A small multi-label image tagger, trained from scratch.
Model: activation gelu, patch size [2, 2], widths [80, 160, 320].
Data: trained on rendered scenes of toy objects such as cars, trees, mugs and chairs, 97500 training examples, 32.0 epochs.
Rows from block 2 of a small multi-label image tagger, named by matrix and row number. Rows with one number belong to one neuron. Each number is 128 + 32 x the weight over its row's rms, rounded and kept within 0 to 255. All counts start at 0. Numbers have three digits each.
After each neuron's rows are labels from the 100 images, of 14848, where the neuron reaches its highest value: "place" is the part of the image that holds the peak. Only what is clearly more common there than usual is listed. The data: rendered scenes of toy objects such as cars, trees, mugs and chairs.
# fc1: MLP up (model.blocks.2.mlp.fc1.weight, 480x80), inputs 0-79
# fc2: MLP down (model.blocks.2.mlp.fc2.weight, 80x480, transposed), outputs 0-79

fc1.74:107146165104071079143182079180165162088071096129104087149106114142174118132131150080124114124142168148134117154104112088071156114085143102145083143112123102125147168109096063192151102168125108105132126078109157148114073109113181120173090079
fc2.74:135159127100094121110090168127132157104113107077210128105105154086093144141130028104111084099112139063162090142121049124157154177142048114100143157151128154116117166144089102097112149134155096105128121094122125101142069126168129105141171142
place: top right

fc1.253:093077152090143099140110091086032183165154114137182150120127162094075148144118121112124154146137144092073159170122099160115132145114084137110097137148147173162161156089148049179112141145104062110153121169147139124120122116122105082152137190
fc2.253:137163177075102177090096145182122098146098097155092119119100135158168117093095127098140160144165144150170100099171148110102146121121145108134140165130094104107043100144127129079168088100107175161098135146157196130172091174096161130091105058
place: bottom left

fc1.159:145145181121083065156197145141121131172120131078135165125163111111109161161113088151105148090117098134179166046122205139141150191077160086122127150129118124129129107116079113179144154117127074068149107100127168104158171129155139090144125137
fc2.159:115135089118166150116109125149168155105139145162161102123137182103110076141116109117151116098130148145018112095079118138133157132217129159123121115115121166167119200135159118141110134170164121102156099223132156129121150099089084119080170095
place: centre

fc1.326:106084157154156121175128101129108148195156187066143100136100122109153208194130097086106136187169163087167139136152175164076137150101172116148108096185144121159138166205137148160102106170080115122141122137106150135106134159118134125150134125
fc2.326:103183114169079122123139125129127147093145164203122098146133164133166096133129095111135102032098097114116129134167105087117125160103044098116110146160177154092108132114083107120128180144196176176095175091127123116145167090117128112148176111
place: top left; top centre

fc1.226:153115171102105151108079114140106118123120102116177127039114145133119184107118166143188122122146147227159142133125148138116089116116081101201115119195128106085161133133101130151074145099157110082109174081125097141102073139141180105104142138
fc2.226:100123093096113077122213134093119093129143105120086128117181077124193109122130054116121176220105104135130106098100116082091087129116147156100159117150113168131088145153128198107120108187136115118153104146106134106076142117114104097117101078
place: middle left

fc1.148:114133157125122103112176131185047140141079083104164123064162154117138172116144124109091159132149148138157125150120137126123100151074195096145142176152079124177153123182142136110149163059171078161123128092113099099121162130095170095153112062
fc2.148:109092090114080156120092152116198120132161105078125174111110099147116178173124094145123121120142120098107127102187092169111126112169107075107147109136161130108112106128153181158093134107111210106134162178133194100130153183138183130048120101
place: centre

fc1.230:172135113095105127082178121067107199087116152153112196149132144121090146075149185153141130156103075127131121135127164191147036117166093132130161148076114151162154118122161124149159167170129138095132156155144085125156075114130135086152155158
fc2.230:101137136145037123113066144129140116196118145117182121111119114108058163132127076126170075137102127112136177121158133084171125130131152156088095118168144144100144021115059121070116101150094146134111118133083161165103128104120122134113114109
place: bottom left

fc1.261:146094152100093173129132072110122135110161163142100133060223091147126187115076139112201111150117080088109127143130136186133094089162097125108075177107108124167145127091125158120130118148081099170116081136197112134098145140123087134145156143
fc2.261:150135147105120207077069169133105199182123124072189115126099151109125149092123138143159149073084138136117144133144134139074126140166114156141151096148132104112127132128131167051100148133078134085151126217105145095091133109084094160094102133
place: bottom left

fc1.243:145119173125134094161113108113106170128199098129109118092162148210099161123180131098166104107090135145139120130130133173107168117135101106147136150138098138065130178156069152127160117129179113138142133203115156137180171141206137125120109210
fc2.243:174114117109169146122157163133153117097095176132121107183095084122157072128092128153139127179194135102140038101152089151165060144165199127137129167122123120161093121135168144101103145114131142070140139169135196176100180110134159149131131134
place: bottom centre

fc1.437:093127115149126120135119125141132176174117150154136128103144116136087100117130095138116137160119175124147121165174130157119184179142089153143091096171173093144200129170194100131090161121169104193086101086090190149171164072127190137117174155
fc2.437:128097130111105100107132164091143105068116137099129076180159098100126132145116136106102143126093125140145109107075167069099081020100183116131116119139175146134078123125086142184131092180122172124147086180136124124105112101105053167131103103
place: bottom right; top right

fc1.219:157184202146069130077106134132107087120175148131130126178198158160112151157143136105129137133062111119111124156163166115119061167074122169180114122104145178061134148123133131148140125110120143132184146175161130183107157159099117139068116121
fc2.219:173137146087120141102136133114115097185121165136076156157196164105061189131122126126133110144098164169150140125078112171118166135177122106173160143171150117120166173187109152150094119142114177147097138113158158138179106061178113167181160146
place: top centre

fc1.119:183157152110170151177110109117087180080127138135112117100182105160191094104130156120158130125058138126143065129187170155092184108140120128162114103146099121171177078215095165119142150144133086131160114120117143133140139095199130113131105120
fc2.119:126144092166174131081144115181190076190148144132119126101145151132174115114111091153108139186129115176108086173112121173071107097153116147112104115151113134131082113173170121092134180186102120094156109115175129113094100141057160067147165114
place: bottom centre; bottom left

fc1.184:110151156131110121100130088129099084060168100146107136095107159147160131147157089108112130119176096152148156183059140084036160101108164152167127121154116154157104109117189167125157147179101126179108141189116130152141109114134161109052088135
fc2.184:109095099150144092060137117110134141157078079113097102130128102123031100090121143183144179133061123091122097077118126108155056113108123088139163133100143098112134139092130151162157110070151130073141060093133131105131187116149088107119141126
place: centre; middle right

fc1.214:104106125105080170102070157140128131164161157128102124149156059140125119086095084086143118098119141182165088089137109176115096070114110116185084143132107123066170109114125142103103161170119103100121059083175199120101089096138151158129105111
fc2.214:123154120135119086096099029117103126089100085126080147083135168089096117111154145129100155168097192098129151200101170078063153117146104116129133126118113159101141129138128174147082142100122099091148152123180084116212121162134103160115130107
place: bottom right; bottom left

fc1.52:156142112082098090108178149155135106120150117117130139124138113093075130198133110178133155166120180134075133093125176110077176153157130140139163137112118125175179129138202175146175150173101102204128131126137178117146158103104175149175109187
fc2.52:081129134195168153134134130088119116070176140130173150170087139109150145133126103067109113103141083161120145175153151125179086187095144128108165091072105125115138140133111139085110124118182102143127153139177114135054108105123043103162180157
place: centre; middle right

fc1.430:134151154150129106119188076137138166148135118184118097067094137117105187120128131168112132133122141136155074127112089139172143084172139088159163156197129088101138154124100150114103137092167115075078111153083181073154110163128078119197111176
fc2.430:168097141127054163104117114158194089104122161141110142136159089123131063143134108155135095130167151084129107176137098114127052107147081124137132145112186145135084112153128103114185164200082113144163151140132099193139121091152086091157072126
place: middle right

fc1.175:128172125131098102173151084173111125093145179145118112153170087177066149092143152103128153138094119110144123100175146071140102165099159093117147152076137116092054084119119089159067113181137113094159131120155188107117122130086125117076059116
fc2.175:069092112073170085119155196135135146149098108072125159146145150108152103204106188112138144122125125172088192156104130139149164114117129120121133062131133164179188127140072087140116147077168141132118084186110152133131163128091099151115105167
place: middle left

fc1.14:067174116112086051144098110084142147047121140119127144134112098088061093105126156156152143093126134151186164093141055112150115130158144154103132199165154115136156124121076139134141157094138127070107140095147142127175106077130142087172092127
fc2.14:145136084185101141095088171175130167155112095056096116119129085142158129108084145135130116159093106113154134176160168137133159117138112125181079140092094182094211085150126098112145131146130190124076151117099151106108104193131164185137151104
place: top centre; top left

fc1.77:125137118139102075092103181091087166086175191131150175120146114105151143100117168037172082175106128120121117130085121168113109136104163165156107161167107084147174162103086099170152161146159100152087089119115163148085080158112106131122127095
fc2.77:135087123160123136099131042089150161151142108114127178183118135072114133121126087094127078112096167082117181090188125166122137143134138115097129105089084131134109077178091109077150113124098146178105050130127119126183122099054119107105105141
place: bottom right

fc1.407:138113183087106139137123114124099076120158106138078093151191112111048125129143092106133152111082129155159170188166094097102092158096096123124140138151132104130106170186113138130136143123133147110120099181109178091169139114145051067116105051
fc2.407:171110156150177131161048168087126084149130124107124125080049171143112152095108165087127118126125152107151135116179115103130180106117104127103133146062076082142164178091068119121125072118150110095092204108125113154125139138138162123088162109
place: top centre; top left

fc1.222:137154120141127110141136129077130160189096192094124139111168160138093138148180076133162132187103107127100128149163156125152125144052139083185128135140089113154108083159152132151189154074187082140160087108126138081164098145111154170123070160
fc2.222:107092146087211097085112160132164137063127194109159098131064138163143117137098113147133147075160153115116135127142102125126107085130136109115156141163116157139113118151056181094102096127102087156195165124082180172112105141193122079121134111
place: centre; middle right

fc1.385:104073157139112180133177096166134108141115142148143100133160116188113150156131087149167174090059141131170204136146162121105141162227138145146140108082164118143093139186132155115145166092122113128128096148120125160166091170127166078148155087
fc2.385:131168116188188186170131112143134132100135141123073119148132162126185130107136110144179143148155201197112147072167138135103139124153069157122063146189086077116146140069191083154137140138131115119124170095157090127142141150099105119103126124
place: top centre

fc1.298:091124143168083131114216118165102116121111177115124120104120098141130104084062138163155105179137125126139097120145121161125135167105119100112148152125123188111080138154158159120161172131087079166131119109189222129077157105163119136105162056
fc2.298:195161130068185083219110133138123120152167117128127171106144142128169116196100154127078152102109200150169169143142096126103084107131103139094106141137077123138181143093102170120147093147162164107147122135157113173125109160183166139117107158
place: centre

fc1.463:067154110113107122109115132169122146106128168194094109162164097143139166107089098117103094164128151061129158105136142141090125112106119087118061134150137099151140127100035101158174148117156077138143056141117156197069129080098105128101102144
fc2.463:164165094139100118107118123156115133066142103145139099130140094088107138172150141038091081105128088077112153165112132159108090073156184133145080139114109187085176135100093091128079165155132136147075084111085134068145147121099146113162123088
place: bottom right

fc1.88:125138102175151058122149122145147058067123157114132151146124187169132169136140143090170111112143110196099161149139150131111108187103129114127047159124099112081178135183118097126114151161083077118152098123158079148148138132132058169101121145
fc2.88:167112140084141183051125157112097079106112108141105125132146098124143086095159120128132115099156208094082104079093108149085103120140158099145141120091148147156100126105133171096137147110129146134110182081168149171104170130136143022137072095
place: top left

fc1.139:131120125127102094125160072185085152097123116073162159170154172108139175128114124128144217071122129136100105142091126106099113127101074167103129126077111205143150118151146092138123100130113130153167127173160085154083059099122055141097125116
fc2.139:090158092105087144084152096137170070162092119148132105109149147210179104078143106125130094149124168091111107129065194137079113114183169112101133146179103100170096158157134125095099118111129133149134042180133149110193133138132114130132134127
place: centre; middle right

fc1.336:152163106139114137169119101140143075153166120109185092159151146062200116103172124118125115168173158081133151140172090153080099141083152139175098190142088111079145183109098102115102144145102099050086158126128099087150117098164132150124143131
fc2.336:109163093069190123136155102095106172090133135097092143165140121139209107140110101124124123104090109126099141096077163167120150143130087176104150117132125112197153142135073127178089101084192198138170094098140131129124048146141108107128119097
place: top left

fc1.82:139164084099068185151109085149134158130139152155098130198074150174144173142148174132156141170130131160142169163139154119154147119167172140157164170144064145131149112154114080149151163116100040138117148108163159093145135096161138075126071111
fc2.82:081182087186132089147107118135172096144184124135155118124114167094165126062159152084190103107091105065109118165160132099149132166124124066113139144132084083082154127148139154111072125158118084159081086165099114119146089129090091159166136133
place: bottom left

fc1.266:121134129143106117056113086087135078119097107112134086150181138159154137061148138132184094071106178187127054181146086101149105110125142137125101168141117159182154138135114121103138124160122108161092132139156122129108102074139055151193094153
fc2.266:180170145131119086177110139107122152109096171113110097146125182079118096164084164152127178139127090179108108108098110128136174125162071125098119105064194143106122177155179124088128123121168140129128184124116126085145127169074054134089168145
place: middle right

fc1.434:096104139148129087102141138140082198106133149135216162094101154062145127100120100138140152103153181101193133102131069090074101124096128096127129164155123110101092149101165097106128153110124087171085128145126190176111145147107184074096099143
fc2.434:133101173077138143122106115159134083135141075081165089138157133123153151167113116135105131171101186159132154198139121158116125139153188097102145129217138181122140071172086132168091103111121133102120155137098166176131177184125171107123074100
place: middle left

fc1.398:149133097102121127169119142139087112135127154137125165114184137117095158086162175182102142142081128127164093105141160137115082144144174088132198078112106112114106077150154150089087082125054126126089086083104151161152208107125160068151087129
fc2.398:090121076099046124045163147172132168187108142114132164170114136092114080158094091114122150120157129166119119150123086138168150156095084146110118145145122163140169140175101107116107089112197119171119153197117131089159099128166087125147173148
place: top right

fc1.61:100156126148126155118181103131168169140123151198220126079179154200113061142096097178125134136137129106162128119116134123140127130123114133121150123151156173148178141120154153138187169148121084158152178087165156114136161097144195061128133132
fc2.61:142151158133163163165141080110132107126151154147025112106137093143134158113165171087125144053120140156139113153113143160141172121165122106167207138122121075150120175136113111121130098177190161144167067118114139122157100103191071145132097113
place: middle left

fc1.163:095122048085092119075141155067132170165146136072114119181177168107091130104096083105114180104178155118173170088109103106103087170142112094150070111110112141169126098157122161177166128089115118101124121090133112107140156124158139140067110146
fc2.163:119143117138103125124116112151129087083097126121083131077063135122079164146176140110101174072143127152108117124135114101184140125185114165167076130083117110091116146109145106133103157154167148167223073109194133067107153120070161128116166112
place: centre; middle left

fc1.156:044082122073130110147118139132166167146121116149114142181158058175105152098136167130134079111097166081114072151119157092111105166131119106100181135147090143106129193107131190142138137077113116132091093113106101080151138113153099169186177130
fc2.156:084139115178135124084180126161144121084121119077143119096098130156103118151166077141121135106130123114115153166068131144110149143073079118139150086122147131138183064138167147142072083089103095138165126167124118156077113110203157067079076169
place: middle right

fc1.292:141127192143097133130127098042142109113126160149104076127156170125073117122144155107137126159136123098151123146117171163184073197146132138142112132127138081089079106160126126122132145194115144060112102122164180111045093131129125064162124090
fc2.292:128142091111118101091137167123121092146145100158136148104126131170155087115109141115161110197083139141149102127085167096126162145124150139105139170077066087213101138105155171112084105067123137107100096189065133136158089171152104186117081158
place: middle left

fc1.441:089084151140131136124112039140145127122140138151134139132176164139113197124120119176113107187102224151116117158151112121080082125105118133093086119099125107147102176117073140131159141184161115111138142188118087143149119036104085113150141109
fc2.441:080122150130119151145143187091158120130143121111070102086087086119132168132151157139142188104106172159204141116064145145157139129172205130105115133105198175096185122101116079091104144092126167110132130124151192116102122126160163147132125081
place: top right; top centre

fc1.368:143216128120118113086062097173121136118162217134095072177155176134110113149124142104129146126149102133145162129134121121093145110133148112157144121092053110128103113120097145102096207140090149081099062091123153102072162103130154106161129113
fc2.368:101155060205088114151156143118112175145135074149153151163095105134134122144124158135129113167079115144095167143104181153121094154132084172139138185118152123178069166131119087137158148131114110161061126087072095116162141168164103165164133187
place: top left

fc1.43:128148134134107118170134095091100120112133170198147090136129128103117068157113145105160145128144155077133145187086169095060130142109077104125184153121125152110178099139128126200101115162114118150081104082116087146101178094114144128146213068
fc2.43:163199168099149124115039142103085176151112176094136112151108144108103150117083128132173096101197102148118112107132124096186115106120161081075100164139159137137156146188150143137195133144101098074132142147153147117113150190115086148114155103
place: middle right; middle left

fc1.397:086142142159118147110142114094153158146092120142167132155139174025142162133147152165101156092175167126195152170160133154129133148154181095117102165133126176115107158181089147123122112109124081135084057149132115090170153121105182157093103184
fc2.397:133160121140110103176141121190101114117100099117156126063150093113134093060107138141183099152186169133109139143153090118139078149113081187100169143130163161116193118131166152170122121107136127127150203143174151145085130175195099116178146112
place: top right

fc1.278:168159119099084109166159150166105148131114166159052117065098102142079136093182131142183127165140153112170044114134145151123135139179160078122096180153107140110111065192099147101109110123103130138113098137143113179109162082138090144157136158
fc2.278:155142141112082134126109109105181073129074149126119174143101079150129127151143130117051140119178146151153178150162165166202123163060165121086137114130075144164072196173097084106174138158165153147115152138141139127117081095115140126138136166
place: middle left

fc1.178:132109093137078098160128134138083106107159122173107089184170145133160140085156104108052092124136152163130170138104116109073111162096078079090055078183139129130151080066136146164159103103120121120086116110121141193165137120166125093161146120
fc2.178:105085101071141143091145140156153118120103132144094103122170141153094105144136200051118143104139079098180130178122086182124136150070156100093136139190147209070126083157152107093122127088136105124103128092112124175165139114142175129173113126
place: bottom right

fc1.406:129127131102101114101116130159113165192156164106206073134090188139149090129098076160091124137100142171134153113130099132059065153086135130094108167136082162100103099134152077119158133053139153133132079136149192155126123096089107116160152148
fc2.406:165091116131080107118115152075103079101129173124131158151173132148110144121080121111123157098114161114164071135057197105107170127123157145127087101179095122149114080190160110125141090162148098132121096178098129135099095152156110060087065089
place: top centre

fc1.443:157149132149139089127148092117070117136202117155163098143086119070095189129157200122169196156136090097164152127107132123083142149107120165169066154151090108102125131110090161174124142174079128097129203148097143131110146160115110106146133084
fc2.443:123118103113140163148180091193204098155147153149106163130180083115092077127112134122187141156086139098156108111172125149130095162164102129170068107146148155144085092067162044112138134141128124180138134110116112103138180145139090122142113186
place: top left

fc1.465:183130143121055094038097066124151098146128104094135114113112112092083078182130117108159160130138155127145095043153139175098119124182115149150134149134094153080155140148118130160083124116147085106087129101198142131115157145131101087081152144
fc2.465:100087082152167164191154119183105154163094108153135127108082129139135171007178190115118141164139120098107103188103105102115132136074099108112152140091131168115148138142140091125166175079144126155111093120137165105088112105123177136133117111
place: centre

fc1.231:086155084138142099095133119151096157130150134114073065116141183112103154105095113175190140182116134100168081169113141200131165178138105076166166147126099167133148091150083148173165089157106118071109149143166126103149136134147173121071152127
fc2.231:107099137103143141084116129099125107132118116122169181138144112139145073127169148111108151153101129060156147161118176125069086090128171103161113165100103156134063160080156190129117121164105073081115116102164179163132067138141135144205080090
place: middle left

fc1.451:149153156088077090122080093129113152158143180096119122148180106138138164147233132081158088144103082168170137155073115143141111127154122105105154140133135083163123124133094133120165181151175168116088155114076138171142133068149180166145101124
fc2.451:113147154212138142135146095185109131085117089154128135103090160130126089085068176197100140152137147139130156139115176220092147174117148171119082136118140116156127132138150158152102121087040105070136076118161154102146147131133129154103127130
place: top left

fc1.80:138132128159157105091146102114109203146141181156212140152106160131088182095144115142169175086114176143140166138068132143130101106092158193164106157163154141125150144156101161094150166110132174147157119174090175119127160092163065109160141113
fc2.80:116131189124176128168119148101199078099109119091048101085121161052115089132103115121135093133108193140158120120165083088179112164134121105139138120067099152104142136098129083102074124099131141185123138134148117188177150142120114140084109143
place: top left; top right

fc1.22:192207116156088101190067088093144130094137097163122089135133125123090144075127167151158146114172114104145152188139088103127176141093094147163145160118081138127174176148104095117139155153149100143125148103138131181102160096170130080167129072
fc2.22:088087101134114115106084111157159160142124155088128058176103111130120070143129116106161085095100091153097115129094124140167160124126004163098133113134110171142101129205121117119135134088104081109134124172119120077119067135135078120162153146
place: middle right; bottom right

fc1.322:131109130127164092144089072068141156147153156145152108118131199154119110138144111112189179144117099123150097120117116118114094172104112162169173158153092178173116131169123159160075087098130110105161088134147096041116177085179108106115184101
fc2.322:098177139089133129113114160162146148073141121174097117151137093102158146184126165090120117195126151122141166151159129133153145134187135114111049211166151121133133088126153135115115147141103179144091174081126085192175114139099105122163058141
place: middle left

fc1.325:155188092154111148181127162109134131179151141104123130172136161121137147131158098074098208129142202135167153135167138108121124137178118089117121153153168168214152160157137185165139163102077137189104113075139148125132167142119107147095130095
fc2.325:134160126150145146154156105126198086096139112141134151144095080089154093145158123137162107123107070136125153153101081122121107184136116129145163133047164107165166101092106149185140094173121163136157146131134093201071145102114147125169153220
place: centre

fc1.26:154112148130053026131102153116154103102120158134148150146095125153131115120091090128108171085206145105095095080128124128074104133154164159140171120132125104158114104183107116130127064110167040081111132112102163131099089170096110127110127122
fc2.26:178131086120155221142143204134095137126099128117144085093150095143083078100143124151202128150123121133156115131085146163120160088124084080090118129087160099111118147081144133102138118139124131109103129109062088096167164082102093081068147155
place: centre; middle left

fc1.84:188084129150130079139109072069159121120113122123129163071161116116138130076100149140127194185138137105169122144114054168146098180124109107142097135114115126150120083203138120156158204119082188155116154117118086125131161136119147116154170084
fc2.84:038113112126134165114147111178118116127082091118137131129107168148131048152076125150124115169108139157110094121082150135121128070117077185165142129117123108195169156124150209163135133107120074143123091137149165189107126086091116142143081157
place: top centre

fc1.170:094104128137158132097190134102147114126165099120158136118107098117109132060128096192116225169080098107084106114126089112091105125141156102149131134121069093148117100181110087162187157129127135164121159114087151154124124120159099119161131028
fc2.170:143117125107209082116094124170095107138089067104085098134091137129151152159097113151156103144133164121113138137096135162135108095074138163159139122082176087124105101100173188118080082167118148096162071197125110109153156148151163181083138167
place: middle right

fc1.364:170092109132106145108125110151078201117102107150110165167091127161107143081157127137129152097092134128149147139174073086191136136116142121115128100086111071178174132088117108150108140128167048148097170168089167135079165145164105102179101178
fc2.364:131189155205085163107123141085096107151130079105159155163127189069084134137132099095141163067146179113158193169148107165105135098114053155135147121123141084079147144180113134147150128138149150130134137091175118153176114140110143094093134096
place: bottom centre

fc1.267:108160143128149091092155144142102092140109139079162189076198114137139143127184160083138125109108115166151113185167163180064127166142133115117116145124143103142117117166130204163127124131076168160116172132154078108167128140128142078211115092
fc2.267:129124097125149180128084114186217128163095092121152134143099063096166115152093106158093122064158156116142088113121108163095124184169157112120124124098131093055090093107115155185133113074110110189113172127141147110157162141146151107170108139
place: top centre

fc1.359:149128158149124136108151141147085212105142162133087085129186147151166074100148141171110127174115146124090192151136122116088119133174090127166083155085106160125124188153133072182154126127190109130116091072116170161143098109123153158143082174
fc2.359:125113064129091151156088156152191062110150050160153124142168137154119152153089171094096154148090114158110109160143132173155187124090130142122151081175119188123161080106199152126080135155195102145127087141126115135149105138091134136151105121
place: bottom right; bottom left

fc1.475:162118104138062125097167099112149109116129195147168167089175169121157180071084147158168162130111073153149099101137164161109196160112131122152125143145043133091136096126149118095174118110141164108107169140082098146155121140139130123136206148
fc2.475:124143132153163132163069149129139111122067122173038068144148101153149163152222097177148145049136142107160094100117127116175159095099171123158122163128154116137150160060148120151167102114118110158115132139153179095124096117090142160124136127
place: top centre

fc1.149:129131097169153150112119093149144161143115148105147159089141142170202201112110139139159157136167186113091134129182208120116118121187147166144165171137130119145103097113156098169167119105175069201130140119144161119114108177103112082122097180
fc2.149:089118166124122109203097168109097144110170158175143100135149135126047094143138133117107122122127095175132154086083135144147158140129078090142191082110087097186164127109115112101109151119122162079147196148085096151175144155139146123061161087
place: centre

fc1.140:089132175111138116064123124112126148149137184067151066158194110130105148156075150159165116116123132110176147121112124081081103098139128147107112132121157145068142173171095153124189176091079185130183077154118156110148122168119103146087167141
fc2.140:148146132116101082164091139164099081167098108116091121113052167120110128136132066106090132165136113113056130187177125117153104142105093159121152172101155107113147111118175118140127150106185086133070143041146085131167141073118123107142183126
place: middle right